config.yaml
gain_aug_db: 6
time_shift_ms: 100
activation: "swiglu"
residual_init: "none"
lr: 0.0013
final_lr_fraction: 0
warmup_steps: 550
Rows from block 2, named by matrix and row number. Rows with one number belong to one neuron. Each number is 128 + 32 x the weight over its row's rms, rounded and kept within 0 to 255. All counts start at 0.
# gate: MLP gate (model.blocks.2.mlp.gate.weight, 1360x512), inputs 228-284
# fc1: MLP up (model.blocks.2.mlp.fc1.weight, 1360x512), inputs 228-284
# fc2: MLP down (model.blocks.2.mlp.fc2.weight, 512x1360, transposed), outputs 228-284
gate.841 [115 125 178  82  64 128  69 131 167 154  96  92  95 206 185  70 134 163 106 122 143  78  86 176 142 158 121  78 101  70 118 135 133 104 159 132 162  74 140  99 129 137  85 134 153 113 118 112 135 145 210 128 117 135  92 110 175]
gate.842 [151 125 116  50 172 128 146  92 123 122 155 105 140 150 119 159 119 164 108 129 148 142 129  94 144 141 121 154 160 121 196 128 159 186 149 157  72 125 106 161 152 127 125 105 169 165 121 166 139 116 115 169  96 153 125 102 148]
gate.843 [138 147 116  83 120 167 169 142 163  16 108 141 167  65 134 127 174  92 125 139 170 175  59 129 178 123 125 135 129 107  69 122 102 121 131 137 129 130 153 145 140 143  99 143 114 151 138 126 187 204 162 200 181 111 103 128 174]
gate.844 [ 90 167 169 100 122 107 117 106 119  70 105 118 143 171  88 117 125 135 131  59 111 128 130 141 159 124 187 109 193 109 153 113 134  88 134 103 122  99 101 135 137  83 197  90 127 123 103 160 122 152 137  54 103  97 144 111 161]
gate.845 [110   0 108 152 172 159 159  79 112 164  96 118 144 149 182 107 123 147 155 117 162  28 130 134 104 117 179  96 139 160 139 125 147 107 177 136  61 167 163 137 135 143 142  86 125 125 133  99 139 134 154 135 129 173 141 100 141]
gate.846 [ 83  71 118 103 176 162 175 132 137 164 122 152 174 145  63  86 219 126 142  75 172 116  97 139 160 120 165 104 183 203 146 125 119 109 162 145 169 125 123 198 144 140 178  82  96  72 151 136 119 170 155 118 104 153 187 100 116]
gate.847 [ 86 152 158 143 132 121 183 172  99 122 138 103 212 178  68 144 132 164 164 167 166  98  82 128  87 128 118 141 176 116 129 135 131 152  82  75 135 162 143 131 132  85 145  95 147 161 139 155 116 167 146  55 130 135 164 135 114]
gate.848 [119 157 113  95 162 117 197 136 142  99 102 138 156 109  34 156  82 157 142 134  99  78  94 188 133 122 104 151 143 122 158  91 112 154 148 174 134  55 174 160 128 114 163 121 171 153 151 125  99 103 110 202 157 191 107  73 128]
gate.849 [128  97 155  41 128 110 149 141 118 100 104  95 147 104 121 126 134 129 152 144  90 121  98 129 120  85 129 148 118 160 138 173 161 160 125 106 132 110 184 173 178 182 146 117 120 115 112 122 158 157 140 147 232 193 153 144 146]
gate.850 [ 79 139 138 124 151 144 145 120 145 139 122 108 134 161 192 173 125 157 143 156 128 125 116 122 105 175  86 109  93  90 149 125 133 116 139 119 162 149 153 149 186 137  89 128 118 143 142 119 155 134  70 126 148 143 142 137  53]
gate.851 [ 89 142 112 127 138 116 147 126 138 173 102 113 153 129 136  46 209 159  88  85 125 133 181 160 109 136 106 133 156 121 116 130 129 163 146 120 148 129 164 120 137 117 135 100 181 114 125  96 158 126 157 123 105 119 108 158 123]
gate.852 [123 101 115 120 108  67  89  52 166 110 144 169  89 135  99 109 126 158 129 166 125 119 174 122  66 115 136 135 153 104 108 148 120 190 118 107 136  91 141 101 126 114 158 152 114 153 124 151 169  94 109 116 104  93  89 103 111]
gate.853 [109 115 170 117 141 138  97 104 125 144  72 157 182 132 122 153 156 139 168  81 132 124 110 122 134 110 160 120 182 137 150  81 194 144 128 152  63 135 127 135 117 130 162 110 156 114 194  93 160 148  67 141 143 106 142 105 140]
gate.854 [135  67 162 115 121 112 142  88 122 118 111 114 144 132   0 116 114 106 166 133 164 119 125 136 123  95 155 117 168 205 196 175 133 106 167 136 159 129 154 120 140 181 192 143 129 108  61 151 163 146 131 139 179  94 152 137  75]
gate.855 [145 133 161 115 136 147 167 146 143 154 103  72 115 133 141 100 157 143  79 153 120  70 119 170 130 146 110 105 171  80 112 111 140 110 149 137 105 179 156 107 179 126 100  85 118 160 111  92  91  82 106 126 140 116 152 154 146]
gate.856 [ 39 136 171 144 119 130 167  84 100 114  83 139 173  93  84 203 102 151 146  81 128 117 114 134 122 148 149 113 152 145 136 134 161 103 144  92 177 167 133 165  97 138 142  91 135 137 173 136 112 125 134 125 167 146 178  57 146]
gate.857 [ 50 123 136  71 154 107 104  87 158  58  75 175 134 161 121 146 140 174 140 116 149 162  49 111 148  85 111 142 120 125 109 130 121 219 111 171 174 134 119 159 138  77 153  92 147 137 101 228 141 129 109 151 110 171 159 146 153]
gate.858 [ 76 111 114 168 161 138  92  57 203 118 157 119 152 127  74 130 169 146 158  86 134 112 141 128 171 144 194 125 137 110 137 108 170 101  99  90 142 127  92 137 128  82 145 137 115 145 121 138 132 131 100  46 148 117 140 108 152]
fc1.841 [132 112  96  72 135 120 111 128 162 166  76 130 138 231 148 122  89 191 112 111 144 114 170 160 140 123  78 110 112 107 169 131 156 110 138 176 127 120 146 125 172 145 124 105 181 151 130 143 120 135 152 184 164 136  87 142 135]
fc1.842 [147 139 167 135  81 154  93 126  83 130  58 129 153 126 123 129 139 127 169 159  99 166 164 158 141 129  90  87 107 103  74 175 137 140 127  77 164 110 147 128 116 163 122 130 134  91 121 122  65 156 131  78 108 165 134  96 152]
fc1.843 [ 85  96 133 127 165 208 131 113  74 162  87  68 153 189 103 123 166 169 126 109 183  94 148 137  75 102 177 119 142 129  64 165  80 160 114  63 169 121 120 111 171 206 104 136  92 125  90  93 154 174 110  85 139 137 153 102 157]
fc1.844 [122 139 161  95 121 127 146 135 197 116 144  94  64 127 110 106 197  78 147 141 144 113  85 146 168  88 166  95 119 145 122  88 136 131  90 117 104 112  78  48 114 129 170 162 151 155  98 146 152 120  98 111 125 106 155 101 162]
fc1.845 [150 181 129 146  67 126 130  98  94  98 120 127  89  86 139 166 136  93 135 103 140 155  87 111 140 114 151  84 135 146  93  97 170 119 136 150 121 146 144 113 138 139  91 176 164 131 157 142 123 150 186 114 124 160 138 178 167]
fc1.846 [ 97 123 123 112 151 135 147 124 126 157 148 150 152 152 138 152 135 106 195 153 129 159  95 103 118 121 165 127 158 117  84  88 140 126 139 126 189 154 108 112 158 121 182  76 118 118 116 161 130 157 130 110 135 156 165 172 145]
fc1.847 [173 140  80 119 151 106 106  88 140 127 143 169  75 121 201 124 135 130  89 116  98 177 135 118 184 143 132 126 101 137 121 139 137 114 173 143 127  95 141  96 147 167 119 187  93 115 130 115 155 120 122 158 169 137 103  96 150]
fc1.848 [118 105 166  77 173 110 115  79 164 128 132 172 110 121 141  90 141 106 135 145 140 135 186 126 124 128 159 143 153 148 117 139 133 167 143 111 128 123 102 143 132 149  89 101 132 167 106 160  46  95 184 125 129 106  87 149 161]
fc1.849 [118 137 109  72 113 105 132 168 186  50 173  95 103 175 133 175 123 124  94 111 100 131  98 152  97 106 190  76  87 144 141 109 132 121 119 136 157 114 119  74 153 181 113  74 152 188 131 120 105 215 173 133  99  81  78 126 129]
fc1.850 [ 45 123 132  92 147 155 172 138 121  99 103 110 128  93 171 167 110  98 124 153 161 170 134 191  97 167 139 124 105  89  89 119 121 103 150 123 185 141 120 111 164 207  98 153 116 171  88 117 137 135 126 116 145 132 167 173  79]
fc1.851 [126 120 129 131  89 108 137 151  94 135 154  75 138 129 149  92 132 156  84 172 119 128 164 194  93 166 155 137 134  97 140 216 148 117 135 132 148 103  98 156 136 163 108 146 145 130 137 114 143 150 152  97 123 132 130  90 133]
fc1.852 [129 120 112 129 127 245 131 213 140 136  62  92 126 109 145 147 192 148 113  62 139  78 133  98 143 131  83 127 149 122 120 160 127  92 174 100 126 116 134 133 133 115  85  55 126 137 108 111 127 102 134 116 111 106  93  76 159]
fc1.853 [ 87 134 231  87 207 111 119 106  78 168 117 137 114  74  98 152 126 138 170  99 108 158 163 115 115  92 146 126 164 151 124  69 118  87 146 157  67 143  81 102 100 112  85 189 110 170  80 184 211 124 163  94  89 187 176  98  66]
fc1.854 [ 72  46 228  75 140  87 120  87 149 142 150 131 166 152 105  61 160 100 169 126 151 156 116 205 133 141 124 101 148 131 111 143 161  95 142 204 136 121 138 135  96 152 142 101 128 115 136 159 103  88 148  97 128 166 145 127 134]
fc1.855 [124 117  74 166  92 170  82  91  87 102 147 136 163 116 163 205  75 173 162 149  76 156 134  83 159 154  84  91 186 137  79 142 137 131 143 200 129 118 135 129 130  90 126 134 117 149 111 118 163 202 105 167 107 145  70  43 150]
fc1.856 [ 66  93 131 178 110  94 125  77 150 131 118  82 121 106 126 109  71 125 143 111 148 156 142 174 106 153 188 119 106  89 189 123 121 119 126  68 139 206 160 170 131 212 127 124 126 210 198  84 165 170 133  94  94 117 167 141 151]
fc1.857 [142 171 158 131 100 155 122  53  69 104 109 144 151 114  60 145  60 106 127 177 162 103 157 179  82 131 110  27  99  49 103 119 165 115 146 146 147 153 159 102 133 175 120 132 130 148  99 131 142 175 184 164 142 129 105 118 120]
fc1.858 [126 148 220 106  86 179 110 131 160 164 123 156 128  94 152 177 111  92 198 140 160 122 111 108  88  95 123 106  82  87 112 113 106 123 160 150 142 139 118 149 144 245  68 120 136 132 100  58 126  82 168 104 116 159  99  90 119]
fc2.841 [105  97 133 172 125 135 151  99 152 104 175  95 130 202 133 101  74 135 140 138 130 154 127 136 133 109 154 148 127 190 156 104 126 126 156 133 193 140 157 160 186 163 157 144 142 127 136 131 140 141  94 120 119  94 203 141 150]
fc2.842 [144 122 119  66 208 125 159 165 149  94 145  87 181 173 138 176 164  96 121 176  99  90 169 116 121 108  97 117 103 163 173 158 137  74 176 143 104 151 101 143  91 115 178 163  92  36 159 141 138 143  93 142 124  65 101 109 114]
fc2.843 [130 137 123 121 111  68 108 152 165 127  68 152 104 100 140  27  92 128 150 137  91 135  88  98 107  94  94 138  37 124 131  46 152  78 100 122 118 142 144 156 101 153 151 115 117 125 124 134  82 163 107 175 179 133 174 142 136]
fc2.844 [133 127 110 111 161  66 128 118  83 100 202 106 117 136 129 119 117  79 125 145 126 106 123 127  96 168 175 140 136 144 142 103 114 120  91  99  78  85 139  23 100 154 130 195 120 162 115 187 130 112 108  96  63  59 151  74 108]
fc2.845 [130 107 114 175 130 135 146 115  79 109 130 132  90 113 173 103  54 148 144 164 133 121 187 108  98 102 127  64 167  97 137 173 136  97 167 127 116 133 135 101 153  79 178 152  83 178  89 127  91  61 185  76  98  76 137 132 128]
fc2.846 [131 137 221 102  83 121  76 115 130 195 100 105 125 221 114 140 106 110 127 107 161 133 117 121 171  93 138 133 133 129  70 123  95 119  76  75  99 154 112 128 187 159 110  64 149 202  95 149 170 114 127 121  81 139 100 115 122]
fc2.847 [170 117 171 182 124 116 124  64 131 172 154 137 128 141  71 129 117  94 127 123 126  99 198 146 129 149 178 107 122 134 116 146 117  72 130  70 119 142  69  57 147 157 160 160  95  64 129  86 179 141 136  67 112 121 116 124 131]
fc2.848 [ 36 110 156 118 147 145 162  73 156  81 130 162 178 137 113 174 111 140 126 139 172 143 109 134  86 182 191  81 135 148  91 118 134 113 158 133  63 130 152 118  98 117 146 140  85 146 110 109 156 170 110 131 128  85 180 117 174]
fc2.849 [120 125 177 118 130 165 139  82 156 101 135 118 147 198 127 115 107 135  98 128 136 165 137 114 157 150 155 106 126 161 177 141 143 124 101 122 120  79  73 158 116 161 185 125 137  96 127  76 118 130 186 105 137 129 141 139 201]
fc2.850 [136 113 153 151 103  79 132 125 113 121 158 111 152 192 130  91 164 120 142 147 134 127 105 125 155 113  93 127 164 142  93 127 119 139 136  91 126 164 178 115 135 150 132 130 129 101 165  93 148 152 107 117 113  32 118 155 146]
fc2.851 [134 136 104 133 138 113 128  45  96 145  65 138 121 112 173 125  88 136 200  86 120 140 115  96 118 138 143 139 167 115 155 114 149 166  94 140 123 147 111 148 108 104 121 118 149 205  85 179 112  47  93 112  86 110 118 120 130]
fc2.852 [145 163 113 138  96  49 112 125 128 128 169 166 120 140 102 101  60 124  92 122 138 137 121 128  98 108 163 125  71 147 119 145 135 177 125 111 131 138 179 125 151 143 181 116  97 106 130 145 115 127 177 170 125 157 167 134 140]
fc2.853 [ 86 143 140  80 119 234  87  74 106 133 105 154 104 112  97  87 163  98 138  99 131  95 215  92 115 155  89  95 146  89 140  94 176 157  91  96 185 115 164 155 129 132  40 120 151 163 103 109 149  59 127 109 160 116 118 140 130]
fc2.854 [ 96 147 136 187  93 144 157 117  80 124 119 143 143 135 126 120 119 117 127 162 128  97 106 124 127 142 186  93 168 159  79 174 112 134 115 106 162 114 125 132 125 182  71 179 122 147  37 141 123 139 165 134 135 149 119 166 105]
fc2.855 [122 131  85 152 121 115 112 130 150 129 151  89 132 159 127 156 111 166 167 118 126  89 112 114 144  73 134 163  74 111 186 120 114 130 161 126  99 164 120 158 136 148  94 141 168 128 143 157 123 147  93 112 129 117 149  88 107]
fc2.856 [127 134 119  79  76 152 121 202 143 163 114  92 114  81 148  97 193 130 182 132 121 132 123 110  98 111 147  99 101  37 184 113 101 181  93 144 173 182  97 155 106 112 111 100 150 158 191 114 126  86 124 128 102  49 120 138 120]
fc2.857 [136 132  84 208 143 163 142 226 139 175 132 106 112 141 114 135 157 158 121 102 113 111 139 106 106 137 128 179 148 202 138 142 134 111 132 100 132 113 118 127 119  82 131 174 116 104 139  62 130 127 143 130 139 122 152 151 138]
fc2.858 [104 159 179 123 124  65 104 159 121 138  97 124  65 145 146 129  82 151 127  95 134 133 128 141 142 138 131 135  83 169  78 152  56  69 155 145 119 160  73 143 112  97 160  56 160  85 144  33 114 151  52 108 125 106 142 122  86]